Weights of a small sound classifier: 8.85M parameters, widths [96, 112, 144].
Rows from block 3, named by matrix and row number. Each number is 128 + 32 x the weight over its row's rms, rounded and kept within 0 to 255. All counts start at 0. After the name is the row's rms in percent of the matrix's.
# weight_hh_l0: LSTM recurrent weights (gates i, f, g, o stacked) (model.rnn.0.rnn.weight_hh_l0, 1024x256), inputs 172-255
weight_hh_l0.358 104 [159 131 136 128 137 134 171 126 171  97 112 149 107 136 121 116 122 148 125 171  45  88 157  74 144  92 110  68  93 170 185 125 121 143 148 123 115 130 111 113  82  78 133 118 121 100 165 112 168 155 140  77  69 146 125 124 123  97 113 108  59 161 109 152 139 168 213 119 162 118 138  43 119 122 130 130 100 162  90 101 131  89 195 187]
weight_hh_l0.359 111 [ 84  94  93 113 146  90 135 194 122 147 144  96  90 151 111 149 104 146 148 108 128 154 107 122 190 144 139 197 145 140 132  56  91  73 145 114 105 112 135 158 148 111  97  99  95 139 155 183 103 128  96  95 124 138 144 135 129 130 151 183 138 142  73 176 136 143 204  71 141 148 123 138 214  92 155  66  96  99  88 134  99 129 159 133]
weight_hh_l0.360 098 [125 149 202 126 122 152 125 123 126 155  74  96 166  94  68 146 127 130 112 133 144  62 116 125  88 164 143 154 136 142  94 117 130 116 157  56 197 117 166 153 124 116 134 158 157 118 102 109 118 137 114 148 105 150 134  84  97 118 167 160 148 113  91 104  95 136 117  87  92 132 122 145 129 121 136 143 113 143 109 147 106  95 105 200]
weight_hh_l0.361 092 [175 144  94 159 144 118 139 142 152 177 118 191 183 160 109 159 102 132 136  81 158 115 182 112 180 129 113 129 149  89  90 113 149 208 121 104 129 103 110 120 144 122  91 194 100 116 148 129 147 129 141  98 155 134  94 132  91 102 162 127 110 168 169 155 128 131 116 161 113 127  71 195  69 152 167 114 122 126 163 133  81 124 107 145]
weight_hh_l0.362 097 [ 91  88  93 150 147 140 167 141 190 120 110 132 147 107 152 194 134 137  78 111 117 111 110  69  81 103 116 116  97 121 147  69  84 110 144 182 119 122 127 127 138  94  94 127  89 126 171 125 163 154 164 100 134  87 121 201 100 151 160 137  55 157 112  90 117  94 187 101 137 168 117 120 100 178 101 150 128 101 121 194  75 119 126 155]
weight_hh_l0.363 083 [162 101 109 185 156 127  78 114 111 180 122 143 123 242 139 145 183 160  82 199 123 160  94 115 125 108 149 100 124 110 101 149 151 178 160 127 125 149 100 147 153 122 151 112  74 143 122 112 144 107 151  87 162 113 135 120 125 140 132  94 103 124  85 117 144 128  80 120  82 130 142 133 184 121 129 182 139 116 150 140 117 134 136 175]
weight_hh_l0.364 117 [235 104 106 121 137  72  97 172 161 146 115 134 119 142 136 159 158 174 139 160 129 131  97 119 175  94 130 159 155 165  86 169 166  93 124 170 166 118 116 140 118 128 165 152 166 138 166 106 153 108 137 169  73 195 143  85 119 138 132 136  50 130 127 161 173 127  69 193  97 127  78 133 166 110 113 125 114 147 105 135 140 170 135  96]
weight_hh_l0.365 104 [ 60  76 151 122 144 100  82  77 110 105  91 123 123 134  77 103  85 120 102 119 105 120 189  95 119 138  91 132  92 150  67  94 102 104 162 133 158 114 136 128 176 100 146 152 132 128 163 123  82 110 159 111 219 104 124 138 163 104 176 123  72 106 159  85 143 161 166 117 143 156 128 145 141 195 231 118 161 160 118 122 146 158 167 107]
weight_hh_l0.366 100 [ 87 109 152 129 134  82 147 183 122 100 133 103 112 102 121 120  78 127 129  85 135 106 133 200 120  75 129 189 128 109 177 162 159  95 144 128 162 135 171 141 172 123 147 125  62  91 141 133  71 123  86  41 171 167  80  67 110 125 123 144 211 137  51 143  68 127 140 111  90 169  83  38 144 159  82 106 125 117 118 109 103 153 122  92]
weight_hh_l0.367 108 [153  93 203 153 160 115 171 133  66 135 148 109 164 111  92 176 104  99 189 181 148 127 119 131  84  85  80 133 189 131 131 142 145 147 147  98 127 105  56 118 117 101 181  94 112  87 179 105  87 155 133 166  79 129 171 153 159  85 140 116 122 129  79 127 116 128  86 157 161 122 135 191 124 113 192 126 139  97 136  82 101 215  93 143]
weight_hh_l0.368 102 [197 133 111 157 142 150  64 126 123 142 108  84 156  98 151 117 147  48 103 103 156 103 182  88 205 145 156 123 101 153 121 124 173 137 169 132  88 144 101 147  73 139 158 114 164 107  99 130 149 156 117  78 150  98  92 108 105 107 106 141 194 161 154 156 147  74  77 139 126 145 175 152 141 127 119 125 146 104 118 137 123 127 114 127]
weight_hh_l0.369 109 [142 106 142 110  72 108 125  98 152 150  81  99 184 183 145  93 175 156 106 112 161 138 135 154 146 140 104 137 149 116 114 115 185 103 157 108 163  80  86 220 148 124 122  80 124  54 108 149 139 155  97  94 105 112 143 159  82 125 173 164  98  93  69 128 132 155 140 129 150 119 144 181 167 111 126 111 125 100 110  88 107 143 113 101]
weight_hh_l0.370 092 [159 125  94 172 142 115 131 110 125 117  94 134 119 101 135 125 105 183 161  62 121  95 152 154  90 136 121 120  87  65 112  75  91 126  99 130  66 131 150 159 137 119 194 116 135 147 150 133 149 136 203  97 138  90 163 146 118 181 184 174  88 113 152 124 156 139 141 135  65 124 119 159 142 173 189 104 117 149 106 106 108 171 129 177]
weight_hh_l0.371 075 [141 134 115 102 149 105 158 111 106  94 114  71  82 208 115 172 113 135 140 138 150 104  88 120 164 167 102  91 177  78  92  37 104 122  99 149 126 108  74 140 142 135 106  92 132 168 111 135 179 108  90 106  78 177 117  99 102 108  44 114 202 118 133 175 159 132 155 123 141 132 157 130 112 165  68 142 160 118 140 101 162 165 125  59]
weight_hh_l0.372 089 [161 119  84  92 175 138 183  82  95  77 120 109  90 104  95 110 130 112 139 103 178 123 109 121 147 108 111 146 172 127 119 120 111 144 127 165 104 135 127 150 168 148 127 122 116 175 159 135 149 127 173 131 154 102  96  75 150 188 139 143 157  92 172  90 132 156 147 177 105  98 128 138 115 150 151 116  90 144  78  63  92 151 182  98]
weight_hh_l0.373 079 [159 123 105 159 146 165 106  93 141 144 102 128 113  99 118 153  86 124  88  79 174 133 147 155  92 161 108 122 108 186  67 148 111  60 149 130  83 125  90  84 145 182 109 154 139 131 168 114 127 165  82 140 144 127  98 149 103 116 119 100 162 121  95 159  55  95 123  53 153  61 109 101  71 137 139 160 149 133 197 119 107 113 165  94]
weight_hh_l0.374 091 [121  98 158 107 147 134 117 123 209 120 135 135 148  88 176 212 101 166 122 147 162 127 117 126  98 155 133 105 142 124 150  99  90 140 107 122 162 141 138 147 173  86 177  82  87 179 113 100 161 147 207 103 106 118 143 104 149  76 160 111 148 188 116 133 145  88 114 133 122 178 148 109  66 139  72  76 117 115 116 119 129 106 138 187]
weight_hh_l0.375 092 [207 114 110 139 148 134 124 129 139 126 142  84  93 127 163  94 156 112 128 165 123  87 140 136 158  80 141 143 163 116 157  99 150 122 193 166 133  86 123 100 148 124  80 199 132  97 181  81  74 109 131 105 116 113 162 105 120 170 119 127 111  92 114 191 107 155 112 103 191 162 137 130 142 164 138 110 142 161 126 157 160 206  38 182]
weight_hh_l0.376 101 [151 121 157 172  89  69 176  81 129 158 116  94 118 129 162 146 126 191 189 184 136 117 138 145 148 143 142 119 116 181 128 159 111 160 160 170 139 109 157 132 156 140 146 101  84 110 120 121  84 169 113 142 107 145 150 143  89 142 104 117 166 148 148 108  64 132 116 127 153 113 101 113  97 140  63  72 146 130  88 137 115 124  87 120]
weight_hh_l0.377 102 [121  91 140  90 131 165 203 114 122 164 137 121 132 146  92 142 135 143 119 107 109 141 128  93 127 114 151 187 152 184 141 119 179 109  87  98 195 124 100 124 164 149 100 100 164 132 194 130 149 102 143  52 126 101 121 161 118 134 129 111  92 179 121 137 158 172 129 191 145 128  98 139 162  81  92 106 109 105 154 161 129 104  80 100]
weight_hh_l0.378 100 [146  95 130  71 157 149 126 173 114 136 103 157 153 135 121 169 156 109 114 137 130 128  80 123 119 136 118  85  87 137 163 141 130 143  99 169 102 122 161 116 126 175 171 103 128 153 153 137 179 124 186 175 140 103 156 122 160  88  67  98 127 194 124 140 181 128 174 124 128 126 184  96 151 186 194 124  91 186  90 148 153  54  68 161]
weight_hh_l0.379 107 [174 145 145 139 132 129 125 126 132 113 137 153 139 132  70 126 168 151 134 121 160 150 138 165 115 132  92 203 145 110 151 119 192 134 135 177 175 105  92 114 146 118 171 148 126 156  94 130 144 132 104  90 137 140 100 129 126 112 159 120  78 136  94 128 131 137  19 106  91 103 102 164 131 136  92 130 127 153  80 171 165 215 136 112]
weight_hh_l0.380 091 [172  89  48 100 153 177 149  40  93 132 109 145 101 153 134 100 112  97 113 127 178 124 141 123 149 179 112 150 104 116  88 138 106 105  95  93 134 189 183 152 174 165  98 109 121 177 149  95 150 113  73  96 121 148 189 137  71 152 172 117 138 131 128 150 129 117  68 112 133 150 132 103 120 152  79 173  75  97  86 196 156 183 142 169]
weight_hh_l0.381 087 [151  70 112  87  83 156 132 142 106 185 159 151 105 155 191 147 112 132  57 109 158 118  85 158 104 113 118 147  73 146  73 139 139 165 136 164 131 111  99 130  34  85 142 143 147 164  88 148 122 134 135  57 148  68 136  87  96  82  68 131 113  72 145  67  94 115 124  55  69 177 130 111 182 135 112 147 108 131 144  63  97  66 125 114]
weight_hh_l0.382 106 [ 87 150 149 136 157 101 135 135 138 180 168 142  80 110  75 175 131 138  84 154 138 153 187 194 152  93 158 103 125 146 126  72  82 144 143  99 128 166 155 131 139  46 141 108 146 206 142 111 123 124 164 119 106 105 133 125 102  71 158  52 130 178 127  85 114 111 180 167 178 166 138  92 134 110 108  99 165 124  93  99 161 114 104 126]
weight_hh_l0.383 095 [147 121  98 129 136  49 116 135 133 124 155 101 150 100 166 107  66 168 101 106 181 134  92 123  98  95 132 122 125 151 133 179  88  85 114 100 153 143 108 121 116 151 170 109  83  51 171 111 154 152 131 154 125 102 193 101  57 121 138 187 184 142 161  66 114 152 176  91 158 126  90 154 155 139 115 126 165  70 135 119 105 126 101 125]
weight_hh_l0.384 102 [ 97 154 113  89 122 153 169  78 123  60  71 123 122  86 158 118  50 156 141 116  96 105 114 112 114 129 154 171  84 115 144 173 183  90  66 173 114 132  89 150 135 104 114 125 176 172 135 127 130 159 108  84 102 120 127 139 124 145 137  82 117 141 120  95  76 127 154 129 121 138 145 146  69 107 136 145 125 154 146 118 102 112 141 189]
weight_hh_l0.385 096 [ 93 139 125 127 141 131  86  87 150 141 110 105 125 108 121 137 166  84 138  88 118 110 146 162 187  90 127 134 124 100  94 135 134 127 125 115 157 159 162 183 120 116 118 142 120  94 158  63 201 112 154 135  90 115 101 140 110 157 150 138 138 124 170 148 124 149 117 179 157 142 112 119  98 170 119  78  57 137 148 130  94 110  82 115]
weight_hh_l0.386 097 [ 67 117 171 145 179 127 175 167 180 143  87  93 120 132 113 111 122 125 141 167 109 131 114 136 132 175 134  55 123 143 103 107 130 104 173 131 124 134 137 146 174 120 113 169  95 101 136 133 118 161 128 122  84 125 116 110 111  96 140 136 191 138 114 167 130 130 119  82  64 127 139 115 164 128 120 126 163  75 152 112 115  70 154 176]
weight_hh_l0.387 108 [195 120  65 161 154 142 149 194 131  88 128 127 128 121 100 135 143 188 172 121 135 108  35 146 176 104 116 136 145 162 134 138 166 135 213 143  70 112  98  83 123 205 188 151 112 203 117 114 166 133 137 137  92 133  97 126 107  77 115 148  86 144 165 126 140 109 173 122 144  84 226 158 160  97  91 116  63 178 116 120 144  84 193 157]
weight_hh_l0.388 097 [168 182  79 133 160  75 152 175 179 124  73 146 145 106 106 116  83 125  94 115 156 112 217 173 159 134 124  65 151  70 117  83 134 130 153 133 167 126 122 162 125  66 137 129 108 130 132 124 152 158 181 156 123 158 129 169  75  93  72 138 202 122 149 131 148 182  94 201  90 116  97 175 195 169 120 150 102  91 162 161 143  87 122 198]
weight_hh_l0.389 103 [123 112 193 161 146  95 126 118 115 120 130 128 149  92 129 132  97 122 114 136  76 102 137 136 161 124 144  90 147  93  82 105  78 103 104 121 195 115 154 114 101 125 131 166  79  95 127 155 124 137 124  90  53 144 147  81 102 107 164  43 172 117 153 144  75  41 110 124  45 126 129  65 120 155 173 137 137 132  52 137 119  93 152  92]
weight_hh_l0.390 092 [161 153 136 114 146  95  93 112  66 142 188 106 145 108 146 149 149 175 115 149 140 140 123 107 138  72 149 121 128  92 160 123 118 197 127 157  97 134 138 148 133  89 147 151  99 140 100 120 145 178  58  98  83 153 154  88 137 128 161 106  99 146 163 146 105  89  85 143 149 185 141 148 127 100 138 177 166 215 141 131 199 103 169 128]
weight_hh_l0.391 080 [118 159  87 151  86 138  91 103 151 104  88 169 131 115  89 122  70  72 136 144 126  78 111  87 115 141 130 127  98 104 150 119 165 163  49 111 179 166  81 118 172  80 104  96 183 124 130 178 115  91 119 132 138 213 126 149 133 125 126 137 163 155 123  78 145 104 139 110  75 133 118 132 193 163 116  89  28 121 111 158  73 143 142 129]
weight_hh_l0.392 100 [102 142 112 120 128 141 144 107 213 102 167 191  74 147 129 121 117 170  83 146 104 141  53 160 119 149 100 135 119  98  80 133 174 160 175 113 179 121 128 140 125 112 135 109 112 186 155  75  67 145 109 119  98 173 142 156 128 139 138 130 149 156 159 142 112 146  94  68 171 150  90 163 124 160 128 133  96 186 163  98 138 102 192 163]
weight_hh_l0.393 094 [ 87 112 187 108  87  89 177 128  82 138 124 159 172 132 135 108 129 111 124 104 136 111 142 143 155 144 164 151 138  96 131 153 150 126 154 101 149 147 157 124 178 157 104 160  87 106 115 171 158 136 115 165  99 152  94 147 132 152 136 128 136 105  75 142 161 200 153  67 110 188 119 151 109 157 130  97 133 152  92 128 128 122  93 131]
weight_hh_l0.394 110 [195 163 102 141 122 175 121  40 163  61 151  64 138 117 182 177 118  84  75 158  98  74 170 105 156  64 200 183 173 138  94 154 142 167 126 158  89 156 144 192  71 137 104 145 153  70 152 127 113 138 127 124  74  86 167 148  83  83 132 102 134 111 111 130 153  45 162 180  65 128 133 144 146  95 150 136 133 131 140 124 115 140  98 158]
weight_hh_l0.395 087 [114  79  98 143 115 143  96 123 127 144 147  84 136 141 121 174 109 177 142 170 120 137  64 140 167 132 121 154  90 137 108 110 114 127  76 136  82 153 100 121 125 104 173 109 136  94  95 150 112 122 104 125 121 119 159  98  84 193  74  95 115 115 185 103 110 113 131 161 116  47 116 103 160 195 151 132 153 158 133  82 172 113 139  97]
weight_hh_l0.396 089 [112 115 152 152  95  62 120 149 161  83 104 119 102 107 174 131 133 143 110 144 170 172  97 155 116 127 152 118 136  82 120 193 158 113 137 149  60 125 127  68 111 113 178 129 160 125 166 126 182 152 105 148 122 139 213  92  65  78  53 154 117  90 159 124 173 122 116 107 128  95 182 130  69 165 161 185 155 151  90  98 177 147 116 122]
weight_hh_l0.397 090 [ 71 132  82 144  93 119 107 130 185 115 117  98 126  98 140 162 100 137 169 110 142 148 165 162  96 163  89 152 161 149 120 126 131 177 100  25  49 136 178 179 166 195  80 178 169  69 148 159 144  87 123  94  54 138 114  99 162 113 139 141  62 117 141 174 120  75 144  88  96 105 146 151 192 171 113 146 168 197  88 117 119 101 116 107]
weight_hh_l0.398 104 [116 167 138 120 116 125 165 138 104 103 109  94 122 132 114  94 167 148 111 108 147 145 127 135 108 119 179 177 143 194 124  78 133 119  67 110  66  86  31 133 183 120 134 129  90 134 204 178 118 143  97  40  80 170 136 141 131  95 155  76 139 107 103 107 116 101 141  80  59 130 147  93 133 120 129 106 153 144 172  73 144  74 180 106]
weight_hh_l0.399 098 [130  51  87 164 182 189 119 157 143 160 172  90 130 135  94 158 157 176 143  70 107 140 172 147 195 235  61 147  77 165 140 145 134 139 190 144 118 144 123 172 125 148 148 114 132 164 162 139 138 141 152 140  92 122 165 172 122  58  95 155  91 176 180 180  94 124  67 101 107 135 167 136 123 141 147 117 161 163 107 123 143 148 168 177]
weight_hh_l0.400 091 [ 62 114 121 168  96 141 142  93 124 135 141 130 136 203 120  84 147  95 184 175  88 134 122 127 125  77 133 127 128 154 199 158 184 100 207 136 129 138 103 109 100  75  96  72 130 101 128 141 137 153 162 152 169 147 132 107 149  55  75  58 174 127 162  89  88  71 127 164 117 140  81 159 139 160 131 150  82 139 208  47 166 144  92 116]
weight_hh_l0.401 104 [149 171 219 198 139  44 139 188 144 101 175  79 132 172 138 126 134 141 113  93 109 107 144 148  84 180  76 205 119 121 146 131 107  72 133 140 153 141 102 165  98 125 156  90 168 175 143 164 154 138 144  91 112 169 140 119 125 150 226 140 132 148 149 120 126 138 139 135 153 119 161 141 166 190 145  84 118 158 164  98  97 123 206 130]
weight_hh_l0.402 096 [127 103 118 112 115 139 185 125 184 119 161 162  50 131 106 140 114 113 148 181 122  96 112  94  98 149 219 166 116 128 163  91 111 134 148  87 200 147 191  55 140 146  73 113 131 116 121  55  91 123  66 184 136 129 150 123 108 114 115 101 125  93 138 133 134 107  82 106 105 163 131 132 115 106 116 135 103 136 171  55  91  43 195 117]
weight_hh_l0.403 096 [122 144 163  66 134  95  98  92  82 156 114 109 111 143 133 164 159  55 157  85  99  97 109 193 112 151 106  83 100 108  94 101  69 113 146  91 140 149 113 132 137 117 135  90 119  95  71  92 113 149 103 163 135  99  81 127 114 157 124 106  49 112 102 135 111 157  97 121 180 162 168 126 128 104 164 119 133 164 109 150 166 144 110 155]
weight_hh_l0.404 103 [111 150 147 153 131  58 126 191 158 143 155 195 130 130 115 114 162 141 164 152 190  86   9 126 103  99 120 140 118 161 102 142  93 133 149 177 114 107 154 214 106 163 142 103 120 126 179 116 139 122 120 106 170 189  90 105 203  86 155 145  87 200 157  89 125 117 143 122 112 133 148  98 128  97 135  89 111 140 106 105 147 170 138 145]
weight_hh_l0.405 101 [147 130  93 130 162  73  80 185  82 112 213  96 106 164 109 180  83  76 133  84 211 102 129 106 124 112 118 141 175  98 150  95 154 106 152  64 113 114 154 154 157 146 111 176 125 163 118 109 134 177 132 119 161 140 166 153  92 146 109 142 141 130 150 160 109 123 132 134 101  99 113 145 140 166 112 142 126 167  84 136 122 122 149  83]
weight_hh_l0.406 093 [153 135  87  74 134 128 201 150 153  88 114  92 143 146 214  94 170 120 139 147 115 145 105 142 167 127 140 118 140 168 188  74 122 131 119 128 153 101 103  84 145  71 134 130 134 140 156 114  84  93 114 124 153 159 114 203 102 121 134 170 151 156 149 152 153 105 137  65 120 164 155 110 100 126 141  91 127  99 167 118 174 145 122 109]
weight_hh_l0.407 096 [149 113 106 150 188  94  66  99 166 123 137 104  95 125  92 136 143 116  96 118 165 142 107 134 126  90 178 224  92  68  76 139 131  79 149  96 107 139 161 161 161  50 120 132 129 110 179  82 127 124 154 124 117 161 144 123  59 121 154  89 186 156 131 127 157 170 179  95  93 135  63  80 120  68 111 120 160 126 167 120 180  96 132 116]
weight_hh_l0.408 103 [ 75 135 101 132 143  92 123 110 135 112 159 154 154 103 155 115  90 149  88  92 122  80 163 114  44 100  76 164 170 149  71  90  84 143 131  98 135 130  79 168  88  73 137  81 135  39 132  97 173 149  88 115  86 158 129 135 109 125 215 118 130 116 110  92 132  97 151 157 106 114 140  99  97 109 163 191  94 134 136 108 111 124 103 130]
weight_hh_l0.409 101 [140 138 157 148 136 111 127 164 143 149 110 171  74 144 138 162 152 163 203 119 127 115  64 125 125 126 151 141 139 129 160  65 149 119 145 116 106 150 134 114 114 129 175  94 115 178 220 140 121 127  99 171 107 117 120  67 180 141  98 171  42 114 140  60  81  99 107 174 134  64 150 118 200 115  95 139 157 106  72 135 152 152 154 115]
weight_hh_l0.410 091 [108 122 155 105 182 147 139 172  48 145  80  95 126  89 153 101  32 178 123 125 126  81  99  79 186 142 154 118 134 117 134 134 168  92 170 123 143 151 112  91 156 115  83 145 208 155 122 149  97 152 137 142 106 107 122 163  61  91  94 122 111 105 143 113 117 127 159 112 112 143 165 126  98 124 143 164 175 145  92 157 146  85 155 184]
weight_hh_l0.411 103 [ 86 108 112 133 114 109 141  84 120 181 143 102  77  96 191 117  90 102 145 119 128 125 111 116 152 113 183 133 151 113 121 130 128 144  81 158  58 135  90 122 108 106 101 114  87  88 141 129 138 112 141 135 102 160 159  99  92 190  96 140 121 149 148  53 164 131 130 144 187 164 134 121 141 122 114 149 135 192 114  77 187 103 189 149]
weight_hh_l0.412 099 [116 140  93 140 176 117 146 170 148 104 159 120 128 159 165  98 135 142 108 138 160 131 127 173 105  88 150 111 144  76 109 119 144 134 172 137 146 131 180  72 152  88 161 120 133 147 115 168 130 115 200  96 148  66 178 181 127 121  80 160 144 120 123 113 155 145  98 195 111 189 112 146 141 109 153 124  97 145 156 184 103 165  85 147]
weight_hh_l0.413 095 [155 133 116 139 145  66  59 152 169  96 154 228 128  63 161 140 128 135 100 116 141 149 106 128 176 150 169 106  94  95 104 132 109 149  97  80 145 153 137 120 131 137 130 129 203 182  92 132 108 123 101 129 142  71  77  93  41 120  93 102 100 118 133 107 135 137 125  98 103 101 144 159 123 142 117 106  98 151  87 183  71 168  88 112]
weight_hh_l0.414 080 [117  85 122 125  60 133 147 164  96 157 100 127 108 114 105 120 125 107 144  76 128 140 101 117 154 115  75 117 130  77  62 130 155 139 140 127 148  69 130 111 164 109 123 121 159 127 137  81 142 128  91  95 106 114  81  60 128  94  41 131  79  96  91 170 145 150 121  90 122 157 101 116 160  98 161  39  47 166  48 106 123  98 169 188]
weight_hh_l0.415 096 [104 138 135 140  74 108 164  65  97 120  93 135 146 160 191 132 124 108 149 162 112 177 128 126 121  89 163 146 109 213 135 159 138 106 109  96  96  92 167 163 186 168 157 101 106 140 139 120 105 170 112 161 135  74 141 158 101 134 108  93 123  89 192 130 139 142  65 198 126 165  92 148 109 118  93 156 127 114 121 104 153  88 163  78]
weight_hh_l0.416 095 [156 113 116 115 129  87  88 173 114 117  91 185 154 204 105 100  86 149 154  78 129 116 145 158 136 113 147 117 132  94 134  89 190  89 121 113 159  96 100 120 170  82 138 127 164 141 114 122 120 137 114 108 118 124 100 135 147 106 191 100 100 157  29  61 119  80 109 163 195 164 175 177  94 122 175 111 147 111 127 109 106  88  51 170]
weight_hh_l0.417 110 [101  80 113  87 107 146 163 185  97 137 127  93 125 107 172 108 167 136 159  67 103 143 170 148  69 179 151 127 131 152 103 157  87  99 107 115 158 149 147 133 134 137 133 165 110 112 144 165 142 108  98 102 140 130 114 140 155 151 159 158  87 141 163 200 175 157 149  97 117  86 134 127  86 171 194 117  89 124 102 116 139 115 152 125]
weight_hh_l0.418 080 [124 115 114 114 130 129 133  95 140 124  59 149 134 153 135 137 202 140 127 123 122 119 114 186 137  91 134 161 136 109 178 144 132 100  93 166 127 152 103 170 193 139  89 154 146 179 157 217 136 141 118 161 125 117  72  85 121 133 160 150 129 135 154 135 178 103 156  90 126  86 152 122 147 176 223 148 105  69 132 123  59 164 118 131]
weight_hh_l0.419 101 [168 189 136 129 127 156 180 155 102  71 149  87 167 105 138  96  94 141 115 108 108 138 113 123 116 116 127 108 134 112 191 155 115 149 109 133 110 137 166 150 131  52  95 158 126 111 122 141 104  71 148 142 135  67  87 147 129  74  62 120 130 147 124 128 145 113 127 130 137 112 150 171  97 213 193 132 183 122 152 160 136 124  81 132]
weight_hh_l0.420 093 [ 91 153 136 111  98 158 157 100 155 128 120 154 139 130  77 122 127 150 178  72 149 115 137  91 139 158 111  71  79 105 159 122 120 125 137 150 205 145  32 145 110 160 130 121 129 138 139 131 143 123 101 135 153 142 116  99 132 143 144 142  87 133 118 145 154 159 130 178  70 126 133 162 131  74 178 154 103 115 126 143  95 102  69 137]
weight_hh_l0.421 095 [162 100 118 115 115 104 181 177  62  87 125 154 125 138 130 142 116 151 163 166  74 137 164 121 158 118 195 138 127 133 126 151 151 163 105 116 191 161  95 124 109 160 124  69 109 145 133 149 139  92 179 168 119 165 132 139 103  96 100  90 146 119 151 147  92 157 159 149 117 156 148 126 119 122 146 155 188 141 125 128  89 128  95 107]
weight_hh_l0.422 096 [143 105 108  91 115 126 137 158  83 129 190  88 150 140 123 137 107 102 128 152 108 107 108 127 151  91  48 128 131 162 165 127  61  72 121  90  60 135 112 116 116 140 103  58 128 122 149 123 128 146 148  96 101 151  64 166 183 159 145 136 146  81 105 147 125 129 147 110 115 145 133 116 102 126 113 180 161 177 119 145 146 120  87  93]
weight_hh_l0.423 101 [188  91  97 175 109 136 128 118 139 171 101 144 170 112 159 149 191 108 102 120 115  98 114 150 142  79 142 127 150 159  90 122 146 152 109 109 112 152 159  89 150 186 160 170  82  82 113 149 109 122 107 136  93 156 164 129  78  91 177 129  94  93 117 152 119 129  98 132 140 119  96 215  83 100 146 172 124 123 191  73 140 150 198 124]
weight_hh_l0.424 097 [105 191 135 145 133  83 174 168 138 159 134  35 110 102 132 110 111  70 179 150 168 178 157  93  90 125 139 182 101  93  32  88 127 122 136 182  87 131 182 121 163  98 111 145 195 107 123 155 187 130 116 145 119 162  86 111  67  78 142 117 117 130 149 134 108 148 131 143 128  88  67 208 126 106 143 157  92  85 185 115 108  97 104 193]
weight_hh_l0.425 097 [134 151 227 157 176 124 159 142 118 156 163 121 103 127 112 154 130 212 168 113 159  86  56  69  85  74 128 150 146 145 121 101  98  62 124 168 198 152 174 113 110 117 119 180  72 107 124 155 128 137 146  99 136 119  83  80 113 161 131 132  81 121 155 141 183 128 114 180 112 127 132 148 153 104 123 126 100 112 121 162  98 150 150 170]
weight_hh_l0.426 100 [112 133 136 146 106  77 125  72 130  74  66 146  79 150 110 141 124 120 145 117 206 130 170 109  59 120 123 170 210 134  90 162 123  86 123 158 112 167 100 152 122 156 180 140 168 133  92 127 128 104 113 104  91 168 174 135 106 138 142 202  98 100 147 132 125  79 118 148  86  91 124 110 177  81 143 116 169 122 155 101 162 146 107 141]
weight_hh_l0.427 111 [127  88 105 150 135  69 141 122 104 100 126 136  97  63 113  88  50 131 136 130 115 131 174 126 133  67  93 194 121 134 101 139  89 112 138  77 101 101 110 185 132  65 137 130 114 125 135 126 132 142 132  82 208  95 124 167 122 109 114 148 122 123 104  70 127 156 107 132 161 163  51 154 106 113 126 126 147 140 142 156  78 102 161 130]
weight_hh_l0.428 103 [121 102 150 145 122 117  80  42 176  81  61 131 105  88 124 124 147 139 166  71  91  91 109 163  88 119  93 150 171 148 141 107 138 123 151 105 145 126 165 194 125 132 115  84  66 182 119 117 101 145 124 146 115 118 124 130 152 155 197 134 120 131 139  98 147  59  79 143 110 138 106 158 138 123 117 164 110 115  66 161 119 107 145 144]
weight_hh_l0.429 091 [123  66 129 153 122 102 143 138 212 122 112 111  86 144 122  87  93 127 154 123 149 179 109  82 102 144 115 136  98  80 162 117 150 158 178 151 152 170 109  68 130 136 165 129 131 132 131 153 140 108 152 104 142  71 138 122 116 146  64 147 122 198 133 116 155 122 140 156  88 131 142 201 150 124 126 149 173 141 185  98 108 120 130 186]
weight_hh_l0.430 100 [ 99  92   3 139 115 117 155 116 212 132 116 136 130  68 120 150 140  72 163 138 153 177  81 118  98 119 123 162 154 175 118 173 117 165 113 129 145 124  86 195 103 108 127 159 169 184 128 175 170 114 125 173 135 109 107 175 131 155 111 126 156 127 106 154 179 143  46  93 150  87 121 127 127 130 159 201 101 112 170 104 103  90 136 132]
weight_hh_l0.431 097 [137 168 113 182 141  52 153 169 177 127 119 112 103 110  87 132  99 168 174 103  75 107  82 121 172 179 118  97  76 128  88 174 137 182 170  90 168 121 187 122 149 130 145 114  84 200 131 130  99 158 161 143 134 121 100 115 138 124 157 112  70 172 153 116 107 145  95 102 143 142 113 158 101  84 112 148 112 124 135 162 142 121 184  69]
weight_hh_l0.432 090 [106  98  76 163 115 128  72 159 160 154  85 134 116 108 101 108 205 155 140 109  89  84  87 135  69 152  79 110 170 146 102 141  85 130 112 196 170 145  95 128 131 129 143 180 149 127 106  84 132 173 135 125 130 172 148 125 152 103 126 108 146 114  88 134 134 189 138 171 164 139 125 122  36  93  67 145 124 123 113 122  89  97 122 162]
weight_hh_l0.433 099 [ 40 152 194 114 110  85 173 171 112  84 152  98 161 151 125 138 164 176 125 121 136 132  91 157 127 194  74 112 137 186  73 141 124 111 139 120 122 164 130 136 118  96 109 176 178 141 137 181 115 116 144 167  76 145 117 111 125 139 125 126  99 176 136 141 118 112  66 134 167  82 107 117 130 101 130 125 163  97 154 119 114 177  71 111]
weight_hh_l0.434 103 [156 161 100 139 152  46  61 184 115 152 128 119 132 123 127  98 150 117 135 151  94 198 106 102 136 100 123 113 128 169 135 133 167 154 121 115 170 169  70 136 161 153 117 161 157 172 114 112 161 184  56 127 188 122 115 134 103 154 127 193  42 166  96  73 127 116 119 197 103 122  93 164 110 111 113 128 163 141 105  96 121 126 143  51]
weight_hh_l0.435 094 [ 45 158  82 148 126 136 119 131 121 132  88 135 123 155 165 112  62 130 159  91 106 144 200  97 150 151  77 141 159 151 127  82 121  72 198 112  90 113 134 169  89 133 155 156  74 160 155  96 103 126 108 111 123  78 117 116  82 103 139  88  79 163 165 192 153 111 152 119 184  88 113 120 198 145 148 118 127 152 156  68 129 165 120 109]
weight_hh_l0.436 106 [111 129 123 122 101 144 142 128 144 134 130 122 153 157 227 108 128 123 128 123 103 105 154 120 147 179 145 112 134 119 186 173  77 164 143 112 136 173 193 148 129 140 189 123 119 105 114 153 124 154 145  91 134 106 155 162 165 120 179  83 119 155 116 105 107 121 156 102 160 119 104 197  85 117 106 107 134 121  62  71 124 115  49  86]
weight_hh_l0.437 104 [146 122 103 102 143 130  99 127 154  25 112 179 114 180 103 149  68 122 134  95 115 123 163 115 123 148 221 145 146 146 101 140 163  85 116 121 127 127 103 145 170 128 136 134  93  79  80  79 131 109 148  94  78 159  59 153 137  82 122 173 134 122 123 223 158 114  98  95 112 116 175  45 162 155 103 143 124  95 148 176  96 127 155 127]
weight_hh_l0.438 105 [208 187 111  84 179 114 158 139 171  89 106 138  92 124 107 133 129 198 113 165 130 132  72 120 116 169 114  84 109  62  84  96 161 170  80 100 125 139 140 132 129 145 136 153 106  99 130 165  88 150 150  65 104 121 116 155 134 162  85 111 143 186 123 150 113 207 188 136  94 106 116 171 143 108  82 144 106 108 124  48 168 165 126 136]
weight_hh_l0.439 091 [147 126  82  83 111  88  74  89 169 110 162 194  87 106 139 143 162 122 136 164  73 157 135 115 124  74  79  79 171  66 142  97  85 114 150 174 158 153 117 165  98  84 116 173 163 105 148 150 128  75 137 148 160 123 155  81 116 171 137 147 109 171  99 116 162 115 128 192 123 132 109 142 167 103  87 105 125 145 106 111 142 108 151 120]